{"spec_augment": false, "encoder_activation": "gelu", "encoder_patch_size": [8, 16], "text_encoder_layers": 8, "steps": 3400, "warmup_steps": 680, "adamw_weight_decay_other_params": 0.05}
Rows from block 4 of the text encoder of a small contrastive audio-text model, named by matrix and row number. Rows with one number belong to one neuron. Each number is 128 + 24 x the weight over its row's rms, rounded and kept within 0 to 255. All counts start at 0. Numbers have three digits each.
After each neuron's rows are labels from the 100 texts, of 14976, where the neuron reaches its largest size: "tokens" is the input token at the peak. Only what is clearly more common there than usual is listed. The data: single notes of 20 synthesised instruments.
# gate: MLP gate (text_encoder.blocks.4.mlp.gate.weight, 1024x256), inputs 0-85
# fc1: MLP up (text_encoder.blocks.4.mlp.fc1.weight, 1024x256), inputs 0-85
# fc2: MLP down (text_encoder.blocks.4.mlp.fc2.weight, 256x1024, transposed), outputs 0-85

gate.294:141145111155112140092131139139111148108168157139138100128120061103130081096112183163101160147155143134166128119175122146128101099113132134097153157154110144114117074151106147113128112149117129136135103099131108143160162147137093145102140129132114119113078112
fc1.294:124156164144142126112174129150109133076160155139107110089124089152145103122095127118148128150122139131122170126119078156134133125115121151127113149136146102161136161146084134096097136115094141130135127159136176148090162112144132116165121153142183094146116103
fc2.294:109178155134156092122150165130098138134075125161096123139117123174119152102074116127126075125150128092131116142132101146181152133129107122069093128135149142089120139125128130100128154144111129179112137123115124111182143118156126143132164111143144149155146135
tokens: "bell"

gate.172:135148155125096125115129130137126126153123124164083133110122156165104137116126174146135137100147124124107099108107116101158110092100134152143086149164135114147140120164147136115134141124154135102143136121078144054143153107148095192081121202168095138110136171
fc1.172:100114072142162103163109176135114118102121129122137122147133092083179124147139120099153070165108125154128120104157105142062155130145104125107127109109143145186101143104125125129132119179101150134130123134190120163130121124068140093149129104130151133131171129
fc2.172:140112105162173152108101129121161156121126162112103158149153132124169085148125112141130127150092161126134095120114127120125137147109161128143126112122100120116129105118163142150150128089160096128097162179106136148158112123085146132127097104130144151137155132
tokens: "a3"

gate.473:165110139134123131124129144097125095104117115071120137175079131097155138123135159150153129112125128149121125154069122128130165111133139135109133144107128165143106135095073118098115082095109124087157097127156130120105126092123148113141153071128136132129171129
fc1.473:162094116143113122169135133101122136096103087098131149130141101108063183152095089104116144137126121167163144127116119163118119148119115144142138125115084100100132140140133106165098167057150095088131156145150125155103131115132125128118113120156124125087126152
fc2.473:139135101110102149146153136097153150122078105130141154156151140096082156139164152115155136146103098107145096112124113136141135089162138083159087107175116110138110170125106110121138162097110125094165114136142145133127122127104154146098101147071132124092159142
tokens: "quiet"

gate.620:118107187130112131082144116114109149154147082169114137100102126135161122137181152114093114161122102128170100100124128134083087115140119139135097128136145175093067141130150134156144126125104101124165103155117173104097175071109139084152166135119136117095094126
fc1.620:140149078150140126083122119126146169110125168082107069116106096130132146110131093139153118102179116126096132148141139122144124125124165149093160106129113137151166130127142097136122154091172148099157075105108132110152136172120124116144115148102129160177135096
fc2.620:131113180127120060124146153090107137143137155138115176157160173132108127113105133135101181090133142136131129101117158139070092162126107144096093146140125140149117123173111141122172138162123135140155136138153103137164126089119164189120129130112134117157081171
tokens: "bell"

gate.733:104122130144122129178143151121120115135144143132103137161091132132111086146145132165099121128115118187152112102115153096153139105132135110099130115131146164091092123077136124075119132118104102116130124112139143132154177151122138227116121108100137138106137102
fc1.733:159129115114069139095136128120149113126127135132118102126115114105170135074128137114141122135082149140107129156135114163128117157133151125115116158152153151177167117152149165113129144138128097140145078094135107157129163170159102052147140105120163135159125124
fc2.733:104115130160141137175106105128128130086173152094151119165108111140086153111140126138114133138168077175122144142138147120143153084088134129116082125122121118141126109103162092165145094103152112103144097142152137103130122156150153158140128110114131123123138096
tokens: "thin"

gate.454:118130161136123140151108116147109149144109108121117100175087115118157144154103129121093103185139114139149153179152142082143132134121145113093169129107112182130111129122161136105115108157152082126147140108128112114104177145136174156112106141121137159143155161
fc1.454:116145125081127112131156130163146158126140129170121122140093120132105136134132089099114136144141100159116102149123120103141172137086108116099148102125116118140135078065131155119112107167158119163145101126168116144077167076104160102130075157143128151176163118
fc2.454:129163192130129174055068124132076148103116160146170138104106131122100130130166136125111104133093147149136098151090135125074111119136121103173125144122164121130127098095102168126106141092127152128142148139121114102120113115143097116189156101145126131162093129
tokens: "d4"

gate.367:086094102142128121138104119132117107108154157133130095141095123102145151127163153199143133161143097117179130095102141125099143096142091156146077085115102152136128156127124122110145099119130148172118135135112159118170142160093130108105154159097129128112135149
fc1.367:143158150137127139143129156120121088095109170146073085114127146142140137107138142128098117127082117121120114150099120162121136114160104080155106152147098099127104106110101109119129147123113161113131153089116103133143125150134186101106142127094101170102131136
fc2.367:168137160147119116148161132120110118094117089149131114163145107122130128153120138112110110110113091116116156123138131133159097128131159106161120124122152133100139151088167103127077148126119141125086112127104122133131124194143105157099094122076167149129143159
tokens: "thin"

gate.425:112100127146129102130099128117112087111112089120093135163130134145111147117125136157149155170094118143139116114134141152128145128145119137092097147140136159116170140138119134080146164128135148119144194147134081110086131083111137085111112089099151096146142145
fc1.425:145132107128159133108082091161127103117127170134108149149155137139142115150140144158142110108150131137196131121117139154119167147107126136088099108122165100137126118152140086097131137140117158120134088177141124064126135102114147141152154108137149084139159138
fc2.425:105126159127117136137165081165095162118159185137179141131098110141110140094136089109139143135083132118128124103130153132097097078118116144145139156120145155116131145089150107125116113127154087126088114102155114156128132119140134102156172182155151125110140127
tokens: "2"; "b5"

gate.570:125081107130140114157176193079131139124137083134110113146129122100130113101114094108113107096138115110132142131108145122123131123143135154095090146164122179123109105159145108135115107110136118137130079131119111125116157144138159154091097137078101144069131116
fc1.570:122115087156149129119081111077145108160146140152124102174129087123106106135134115139101160116187153117138130135142170155123112114162126088148146116120136095105102131133138107169099129134128119100096121077154110132135106168172111157151096135159100123106153139
fc2.570:079129139127139155132095120130113141138146133148124134119143107153176171162137138121140140147119159192058107124143139083125132120114119096125202125107143106092153139106120108161133128121094099131125129135148118137161122127138091129142133134134108115113149150
tokens: "thin"

gate.261:135110147093113156136148053100103142185118106126127136106123137127124129085102135205090119139064117165133116141163138129127131109105112137089114118120134133162125096119110103106132138107123104138128145089123142134131128145114157124119129159094123148147141130
fc1.261:152125093126124081112119162136159102117138113154132110113131161131101115122116130129133156128148105129070139121081094157127140136140098131134185106098079139156133146132117180102130090119113135136122147082125141134094132202143109131126138116163107096143181137
fc2.261:097168145133128176121104131128141160187134130154149158121137154123154160116147142078116120136080162125130129144124141116155142171110177123146149115127124130115136118171118084100110176157137110138196085138119102138111128147159142130151117102151133141117158155
tokens: "d4"; "d3"

gate.660:149141149123119103132103127115123133110138080108094117133126143098135098132130101108148086098145086120119116105094140094147097137087141165125144126162112188119112101088095100144108141109105117138124149128164152123147135098139129115089096138158097122123115124
fc1.660:144136114179117127122172112105137162155117113139115140161102173090126156138123128153126129115090129147111125138163130177155136128127176133124150106148169092142135120154150127123138175096132139119092097094123087131116126113103161140141129114122158133122150149
fc2.660:125148124097131109093100176161098124097107139089113151115154154122119112131125086182149173134137130164123174145110128134107138196153116094144146149099169113132134095120152105155130097102140111126099129134126157139167151122127119120121115130154080120119123094
tokens: "thin"

gate.515:152092124100117137161094159163088098141133110148106123137118140118110131141124111116104118128130160155131111100101183119088098137093131145153110143147123127144107122114109149153150136127108122127168115090093163151131117148082115078096117145086136149186127103
fc1.515:111150104142156140113131150151168122142111145146144077101125089142153115102140115087078127114099161140090145167120133130174124112124129171167083105099115122168129099163131166092065099123119163140150136142106103105113164104081148152157140152134160120132131096
fc2.515:129114139126127167134097166129103117107098130115143111146106143099145182133151114128122117104146152165090144114111133081130126135114160125164151125164136146113138117121141115096155144114126125144116151145057140112100163110117163128104113141140102091158094149
tokens: "hum"

gate.322:108138117115110143143127114112111174178148123093080171117105107149097139153146131110122161149125135115083078139154081166126119109118152128161108120076167153149144095100136150134072150149148091075118126132125104120111140153103146118124143115134101137176137148
fc1.322:070133157181122174132137108127098147130151086134133155115125112131119156163116134095116116104136157116181090104113122155144105132137154165152132140125117091156142142156111126133118166129191119118115141129138156129163161138164164125128111107149141105144177146
fc2.322:119142136090133133141174139114170103154133111117120142135148134164161100134126142135141134159117147113107161101129136168089169090146114139143112108149143127070084133140157109170135122121109145128154153126145110067118108091107142155143129097115129113127099145
tokens: "a3"

gate.272:147111132112171135153126127137107104096126089113122163145128133165147124161130151128170133060174134166128117120087162130107131127128151130092127118137118124127099089130162117144103161152127119116134096145122117149107118186114122162148167171107144111135126180
fc1.272:091096082152129088133142123113153122126135101157142149125115152132125120119148140086116148143104171088107124176145146162126103122139118140146136122157094117115125116117127164124123123121170133110135122119150103135173127106169133071145118104101083148140120108
fc2.272:125165144094116139139123132120120114142153120111122093121102129122114075144077131115108135111127154113166130123114144124110142110078130130125142131173112160099122143134134161100115165085102119126135104116139121114122130159118126133160051160130105156154118128
tokens: "sine"

gate.476:118120117131150091109147133133163115157106127149164132129082155135115133144132138145121123090171094131177144148095119123139123113094160184115160163174130143111159122113098130159101120116137106155131122108103121121121150120153127125102114137129112142134140136
fc1.476:102141170110150108131129122159154110169117143136166093160177146085153095110125161138126130105152139135119111126113110162147141107128132103113134142061114128148105157161102143129128139104117117118138124118123132169144135076158129137076096112147083110156121094
fc2.476:116141142148129124092081119145120101155123099126141133140119123129117186147079134112107111117145122112126151124135139147101122133131128173145100095097119119089113095105072112163118135094142113104172109144150121085108111117123092136085163090129134108138137146
tokens: "quiet"

gate.212:088108090121089140145128144122134123083136110149115126095111167167160104131134130193115154111104126177119111098139142096109109163116098138158147121111134106137132126112174114130077165139128143110163114138149093136178116153148179134155100125147140136098107110
fc1.212:155132157151149115130142136156125100143137141097129101158141093094121153152157127098160158117121122122140139149161121133119125100159172140083123124119131183134137127130099118145186108105115096109140146107100165121071139139135089128155130115144106112174156149
fc2.212:122147148129107167132148177112139111144158144140090137177126176138138121088133118150125151147081118131131149166103099106088111152127145143133097155104148083146113131129132136131090160119132076182102116080139102114120163139151125144120135137114148111137085090
tokens: "sine"

gate.317:154120171153052094118121129104135138116174083118127149134125145125174116086136089106103152124136170194151105156114093111157133135146124141144126104078128157092128123079125142152113098120119160158162151123151138101140131160111123147088142136095111122129122086
fc1.317:153120180170095131150165128095126112103099121138154128122160125116159100105107110123128137115089164144122115111166106146148102139115096140132127087120131138108143091158084134115067137131133155134155184139120164137171096128116119179104138103098126172131149125
fc2.317:127136165138126138165127109136147125110127132136121114156120124150108156122155124136124132158185113161105150142147130125156146156137139155147126156120105175123137130142114121104132142120110118115111139143127089154103111166139127146147130188129101129170110112
tokens: "hum"

gate.402:075128149120130135179128144133126109113132113132160135090142105143094155158101162111144104119130128127148103125155176132161126122135092144150131128125126190131171096151111161155111130129126184160125106110113143091104175112162147145102122143106153167093113158
fc1.402:110093124149156167076089153136127179125128125138131137097162133152141107139138136117136160130097129151113086125157106132164129133118192148154152177062133122147071151144125113125153115117103092094112166108111095124172100139102124122136105109103115135142161123
fc2.402:115117122103159116128130181124108142115144154136149132096150146118144102095112105105104105141156114126112124084133131133077173143147123114168172096150172091108154119145097107176138137166101144119142124182122130129153144151160098107167126107126109133113120121
tokens: "thin"

gate.129:133157147139133169131180131152111125086149117145124129113089132106125142165107148129105092132140133133131069118100137112108104163162141141135088096137138127127134112102097070101121135131128109149114120153131105165089134148164093159167150176125141113123115137
fc1.129:107125113094145162133152099153145124087157093142113095131106156091126095156090140159093084109121137129127068109103122105130139175112128124122108094112111112118144114135125105141122149164129102120169112132134079152115123143120077110146154150150120109140123132
fc2.129:134130133116181086129140075114099169110149165142156105106136132113103141144094114111126125103125103166091133149113167098106080083155126109117089146110139108133122123099153104134097125112132088174097129115084161146130119134149111113143137136126107146123124136
tokens: "d"

gate.342:184110181073149107106140174144152182124126111122163100105138135145159141089134154155163116106143126137161124111115136164130165145122142114153143124088109155136134094172131197176073128108076118126122094126134176150147118106131172098108142165160103155127117120
fc1.342:096196127099117078085127184140147121156098100150115139151121146140084114170159072098138141126159127132139108154137142100165147122131112140172160087119165140121132116129132121146109109120156126100135114128123084161098133150145114164128119118148125107141114159
fc2.342:128160128137141098130117133158129176115121121155166172124116127128168119102113151097115142124121130124117130160098150110122130135110115148119131141097157132117103164138100083080109145096104172116112130113135098149145123162185111125146137180119097120099117120
tokens: "bell"

gate.696:120143105168088117108119173122086097138127111173081147108115096120135147115111119096121127083114134131124104106117099111148112128152161135100130095159103104124141110122137112150103135125098093145121142098103100093123175105152184150104137136135134130151127136
fc1.696:127172145127075089159168139132115155158117093120153148122144126167139134134142150136096152101132124102124155139179156136110123154141115138147160108152147097133168109135100145112135142136151145137141120102135101131119148126153115125148119093155068135137111135
fc2.696:133157139106093166130125094119088133152185143137185176083111100127146135132141114118125126121117153114168132136127125138168109136150127144133201131125170126115141151123115158117178140175112150145113161155183130137127144132102138111165128123135140113163131094
tokens: "quiet"; "d7"

gate.56:130088114128117126104101128131159136136135142097130153140133133136176058110111103089139110106170163182098143141146151131114118123113129125132137127174120123126133119149131132168104084130104155130134123114134183148147107110157140145144142155114088167109116163
fc1.56:165108149111125104107126135086179135130112138076116154164100158135137111152122094119130131103112136158115160161144103137147143105131119178108123133169133161142117132109125105122117095191157156147137119136154131111150088103148146138140160164144109162076121164
fc2.56:129133157103103085142155107122121132112124141107160128108153127131124127144157146151110116124130142113173104178165085127108131094113187162150194127099127133096167117180136121140139143115115111143100143109144088086113143129161125179125122113125168093125161116
tokens: "2"

gate.686:128169136114074114145197179150122189113106152110161086111131136165139154113111087136127129132163126129171099125140121100088124096140116113138132142139168125145137141104137132090130128102112130117129153102129170101128109157125116090152119140145134163121148123
fc1.686:127151123159165105135122081095110071135124132118135115136118124141142108166168128125161135110126115153123145134102121115125123133118170137173136143173088126132141145144124140169140156132144152122117124152122108167108114094138135129108137159102103109110153099
fc2.686:153164146133059160160159142147126129102100117120162126131103161107129161114108127142150135138094120161104153155116104154094137146122145130136167151098136139139125136120135115137140114137112150107153129132106144120149130115132118168162110153175099100090151110
tokens: "d4"

gate.249:158127144100089145113131178125107129141127150118154093116128095101137125135159137120111101138123170140110103175144145134137111164099145173105090106129103136150107096169152155104120161092113136135160151124105124198123131090117097145175148101115099137125165052
fc1.249:145138130139045142085159188099120157116137147109107103161164132139137123121159090116171116139125136113125146099111170173094132157104131154160106145097087115124154109131117140134114143112105148122144185118107170126114125138107131144155134083088121163189150125
fc2.249:114116128135118127138132145151147152091133143131142110156131112154137113095112092133075144163166104160138121106177117134142102094131117172172145121098119151139148125117140157104131173106119123127134168106142097129135127133111087106090113096134111128125142123
tokens: "hum"

gate.15:186148112131114115143178101148135123165146094090090087137136138155134137133108141101119142115189144105123139140108163100109124150115119104133109131155103164105094136151124130157080097105128159154139138068111152144103127169139096114113119088128151099150155132
fc1.15:096117115140103133103105121132125128102132141118142122095132170141120139141100149121117092097117142123099128115138126121102143150130111137122122114110116147167191119144147171100172144152117119111118125128141119134153159125141124095146145143098116128128097081
fc2.15:092158168138120139161082131155140107114145124110126107121171123170120115123088119136113115136146117139132138103093175080128129125126122108142139115172114158162133150155132090176130121121134150138131088107145105126131106148134135145129128109141123179133104128
tokens: "sine"

gate.60:153153147107161113094161116143136134182115101092092113123129153137146107164168118095092124132134118166116138124116129108125098116107128125160128132097097107092096176129153109101148147162143126146130107133111114099152091104154167090144142119111138124162143128
fc1.60:146121124133126137133146144133096160125136141147142090164137123081130137130141118134111137097111179135141119100124154152127147178104092128104147165175111185133167105122140125196156144113092114164155124120169121139133114100115151132093100124092152118093158115
fc2.60:162145091107114135142147144146149115133090170113157139161160120110129124159143079122093091099113137109173114126133103120108135087128124124123129120130111130123145121096134122118099130163151157108141169098148174188107122146135137115092106129094132132104126125
tokens: "a3"

gate.645:157119148109179108135109074139119139132131101118118106171130154110073074118177121128139164098133101099128134147109143090091147177108159137143065139136046166112086117122184115106125150125110091122146114162126117128124075135151081088089089100134143109141153138
fc1.645:148123161124116123133118131152137127131171102107144122145162178150120094096124094126109139143140129116108112114082152178120120155150131102120131124106135155114085117132147121106095152123110126084111168114118148142094120125102130150109092106171162096158146162
fc2.645:178125097131112123155114131156185166144074113116133166151137157087146134109164091087130103126089112166153137105081112082192130133121143119129125122128154112116132096160140157129121143147187129169117094119138134138107158144147142136175138166156141129126115109
tokens: "bell"

gate.428:079125142060094122127136142158124143115131102135131094108094121103106114096122140161176160099131124131105124115100087182110162196125105101169132130102148120076099098133109109138125150121095127140095146160132110111168153124088139166174163145109137122115163149
fc1.428:150158148136095117155165114122133187096125147094154165137134154144121155123130155142106138120158115158129121094130127099112111099127131161098088107092145119102139137147106108099130129138172105114179105132121108164176133098131165156107082130139136151147095119
fc2.428:145158118085127140126101132139099160108155156128139210121112140108130147166151091105106133116180153132130116115073126121067094141127089096145074112106111108130147139130125127128162146136110129115139116137168136134108146117153092160163125123167151163131072120
tokens: "a3"

gate.491:091148158123154142117134118153120161117116068105095130149133172159158118137124133153124148089167159176150145130144134126136132126166127154151113130103154151139152177152110105165139101164158110144121158132077119136091130154139131108135142145114104158124181141
fc1.491:118178124145116133126157156112162171121136115168137159129155143099101119082156092104098105151129152159097141160142110151127135132158114106107100151149112153102139137148083098134105093110122115126164119110105137110143113102132146120140141140156141130123100127
fc2.491:103102124121176098132108131073109077087105081121144132145174089156124130172108143120101127082136114118140105104138102135113154127099134140168148126167167117135127142107166129136120165136157159159108143144123116146119171118135115082121126142161103108149081140
tokens: "d4"

gate.544:119158105173175131141103138147131094152113119126165126146114136134113152134095156120074150139186160144131144153114120121132140182157112124097156139113136175112117122142144118098124148104156093126117123157082107152105142150109117108149113106125108154130129159
fc1.544:123084128089123111152093141106117113148134149120111087108105107106152110133139157145127142141172130118140124145132123136153148154104130099121135082069105140136133127090144123127136140119158133103102141087116153134145105139115111100107133134110123145085101138
fc2.544:097070131108127114126152139132146125154140143123158128117136129104165139171122154096134113133132161142124095094132152111106102158188105120142151159129095132182123130173110112158144144121120086110137177103113152119143139123143102121127134111150157145100118140
tokens: "clarinet"

gate.430:116138162128115160133127135100092103144119107140112154139098122129112149163108133147140110130108106139108105113112092122136099131132097104107076150108103173148130164100200146124160127094108162085108110095155128103122105097115120119150095127082135139093160107
fc1.430:083124117129163185115086162088159108148142118068119163127121102136167144180104109140126115087080142124134126107111154117093154083122091169121122106131137110141136137100144153128139096140101130143144134128118068070116119109130127107109148084172134104108153132
fc2.430:146127152105110125147162124149136091126118119132108089171126151100135128098108144133143136117149154133123107139112130096118120117125136133153143120133129128123142139158070117086110129145111149095098159143157130157121152150083162090125116146090166128093076111
tokens: "2"; "d3"

gate.392:137141115105127165124119128157144152119149127114130170093169161180125138151110133132103135121150140177185130148118186110105147128094118117154140120129135104132124111116140148129132177113084112099079134117094082193147117110152078123130116172122119117141144070
fc1.392:106152146139103111150141122146119124136131140143145128137121126127142107129099132132113131160146143136120174120094107166094102117098117130133126133145122099093133132099123145090164099131121086170177126150108125109154114138109109126136147114165081124144105158
fc2.392:122086184113113104117140128090135121114147123096137134138105160115153114141116147122110133150185111125138156201137153133107114140108125111111110145086134116130122127129114134149093128095129115116126149117100133106121148139149116148142158146162160074130101117
tokens: "bell"

gate.54:100109146153136110155105094134090123136119111129119085112195117146145103160140123155133121143141160161118110163142165133116125161175168157165108096096128129172166127134126131143126150128119155168143123133097161124154121133094119150174089182136137156151120103
fc1.54:154122126130150088099127108093104130142106116118118189152087119116088100085121139087154113088103166126068121138159109154133165114097090110114094175148112145140141147120161105099123129132148074099063137128147151140106157112170130127129138091121133110121118133
fc2.54:151125151124135138103164076133147132120096150141127123108178117163115211141150099141157136061084143109126089119097157136121127168138137078078132100137155147132132173130123123121137137117101127148116153138145129119138090117102142156136096107123125091172139070
tokens: "hum"

gate.217:079095119139121170111146125139114095144122112149123153148145142141142096133120136123134114139164119145095119149151112172133075094114127129133141135119127181148155097139177147118152200082125142145133126110172105117142127150162127143143154113176110135157109158
fc1.217:145101092148155103178136171126143166128136109129135100161092121142144088120180115151115129162104140118131132123124175129149122173186128156125085099136120127126124156130115113145162093160089126140099114113105140169115122083115161100124154142096138145113091158
fc2.217:138145123158123156094139160133124164082159097140106156123136176082120156095133142154149085109103087081090117114113136127090163142165125117173151172146134122125109174136114127144153132098150100129110112151127127111109130128129161117116101102139137107120118158
tokens: "a3"

gate.114:114146126068132118147102140138109080149129120122133124132110123141145096099138148145132110167081137106121116126164137115121164085137106137135123119111131131105127092131107102080079065092111138152158136098112108090129132138112136111135146116129131127137142143
fc1.114:099131117139118174156128144134117104168128102146091122089177139101104070158135147116132158094135081138146148098117105127103137140083139157121152158118083147142177125114107133079149157157140102159124156148102163163101123115163114110140131116131165139110123134
fc2.114:147136109146144072103086122147112115072127138161145111083123163141140140151088094146121130105129128104136115163125122123164088139147091151090132149100143111162107109169109166147095129126140184094104128114129132115146123153094103130164084106115121149092137137
tokens: "d4"

gate.7:169149151130145077105100140112128102098106090085121091158149151104111128097119132123147148136133091165109133162118138108113159155128162120176152135140126133092136100136150180129156128132175076128116158138099122181150102090157149104133158123102110140133144091
fc1.7:155172152109133110132108130142088112172134103146123119191172113123099123167106134161092116143138121126126137171106115109085130163097126118147125147149118090113141099122143110090133132148140107108116114134162139129124150123106127118144148065099090128102101130
fc2.7:151133088099163157156120103125101124143124126100122130167080099154171149161099100157159123173156121133124088115092086141124112128116116138164151103109115159117150126118099111157127134130108140107178144135162126173115101100116070121124144108125146179122174137
tokens: "quiet"

gate.213:181105126147154098155169155104089149170120128153146138132072098099156106092140144131142108110124072127144118096101105132123120123107138144079120135146091163114149124131096153140125143120153140120125092116146116129108111127115138084088077134141180132123158122
fc1.213:135126106114155131103090108157142119109163145075107192099125113097155155165144146133166165090100093122090145136121093159143120135140108152123086152113169118130110111148141161142076112163108104130115109095159114141179084092079118129115130122155116103118124169
fc2.213:126122111132167107140132081137121120169155137139108104132104148081065126141178108129099126099189138148152140138132133130095099135154130137112182104135100184129134095141162145092167172128166113143095102158107114165159148123131114104140156132148142121104134141
tokens: "thin"

gate.306:136168200134129130123120133135115116135088147146140139109102120139140110141118158203138144107119111124142129105093138123101148171122122100137121153109126148118096152096081165108141151124105142157125083125115178113111078180111112120099113123117140106161123152
fc1.306:128181161141096161125084138136060113156090133121127146160116132153108117142097149162133140119135080136128159088125121101093135142179091142133116143138140125119152138077082188105157138138141127153126129121127148125127103159070140156101102096118131137164122160
fc2.306:139182105126092164190112154123081125128143146125140132158127111142138113097105141100134133088112144089089123160164112127147144157151124127151130115098142149099126133133160149082102123141108145103147121128118135139147167094116112140088158113107101127102109104
tokens: "clarinet"

gate.506:113120115158122110135103122128114103153119129152101110137105127110107106144150125169162103152155126174158128118142166152090094122157104109119157144132133184089156145125124130138163086145138123150091112099156144126106179152140132158123130181116093171142153120
fc1.506:153124122111095115089092149134130153175095165122122127135149128168164139123107131128155115086126131120105130123144148144150140112122149135059149118119111118145121153167119104079109107125100096123089125120069078148182121090104122151093134124108138134144132128
fc2.506:135092102154135160162134119101122186120124143108077123108135123123121123112116118085127107152124152166123137150140122124120123133118112115136147110120142111135144132145091105122183115171115112114160112149174127145143121183115147112133093157144119112123150136
tokens: "thin"

gate.40:114122117128111095126087186123104094151121100136134108085098139159140108170181140118097143147141127150089135131151073129131098137114138102143069140106127189093120104128153170081078148108162127110124122100155153088129143123092147155095136127091105119109164104
fc1.40:125151145103142158091093138148122128104131124100100095128146088109126110147098111156168161099085173125160141132143133128169132138124083167099104135122149166166091119118076109102142138144075100191132106173113089162151122082108157165132128151123117174058109118
fc2.40:142166153134084165117105132127127160116093142126103124130113126164150134134098126138109093130115144114147098096113127180105116138125114145140095091123147136160074141118141102113153128129134148115118164126162128147125119119080121156095101150145114136144129140
tokens: "a3"

gate.228:148154105145131099134143092129142123152134082127141108127144075112144148128115106124108116136127138115157101154148135104105146168121133156150107095160127096104135153118117139159112137168123098141163154109174114154145149130169105134121176160123110132120170102
fc1.228:129124112103128103114140100168141139094124142188127092152108182083115122171140143125119135097112158127104129096094147154120080168152154148106120120102085115146104160129097180094133121089147138139089105148124147156117143163124129158182132101151130101129079124
fc2.228:139109099114151091154093139135138132167121146126094106141166100154113112187133115119124111104128141142175117085164154128111161132106175142123127095127140128156135124136132125127142157101165112180105157160140115114136117148182143102126120146148108128138181115
tokens: "d"

gate.214:124123174129087121105145169117109139102132136118174126129145148160104124158140144162142125126140114138088120133144114144107124138145064170183158137107119127129115143117096134171103157142104127100196165130155116132121125130148150123164130096139137172091118124
fc1.214:134165136160118161174161171106148142110135112114104114162126109157107105150131124143107127147146111150112162118123131146134133126132145112096134132175143126140132075126121096097127117084149163173071090121099123147153107140138084117142087141096125135162129195
fc2.214:131137151168105148122144131097125123146104160124150128138117133180137104115170138085096130162151116127106120082114074140092192159112097129109108123155098136126151108137164134137127142137110120139143154180187150186185151137155129096133118148158121156081090148
tokens: "d4"

gate.59:124154138157124138139118160110119155111094077102138043118140149123120112119145093144109128107135113138109136150098161080126097108163155141138145140147142190151131101098073165118108129097151093111092146097139138135156101120141112106139141134184118119145134129
fc1.59:094130134124141135146140102164130139145082127122157098115118121160124160122126115153142110161150168130122124141160149083145134139108116094142151116092131119133132099097119135109148106141131132071132143148122164145122115091112154105126101146129148106114124138
fc2.59:100073096054130150111113100105122133131142116104162115133153175146142136104143085174163122108111134138156136109157117125092157102137186091161135115151116129124118160150157126116134138131115124133128109169104177131114157153111174133119154094067106131124138117
tokens: "d"

gate.100:153140153075154119147133122134121144102138104103094135124096119138139141123131105169128103113163100166165092122093144150129099109110130118139126154133135141184126144167156103117146150138152146122151153105156156175130169121125141107096116098073066146127175117
fc1.100:145049111092112122118110101151163109088136121124162138129113115107137134136131132128123140183149133126150121106097124155124163154168100191085135126112155112128131132139073125096068096106116139109178133078125138097160150171122165121091137122126131158102146144
fc2.100:108077132147078172140150092152126087146153143113130142100100124104128144100176106112133115126138160124153130168165102146117168142136135140135166155134152087087150122126122155113125166157115130179111150150105071116092139156132101117092117145133143159133073158
tokens: "d4"; "4"; "d5"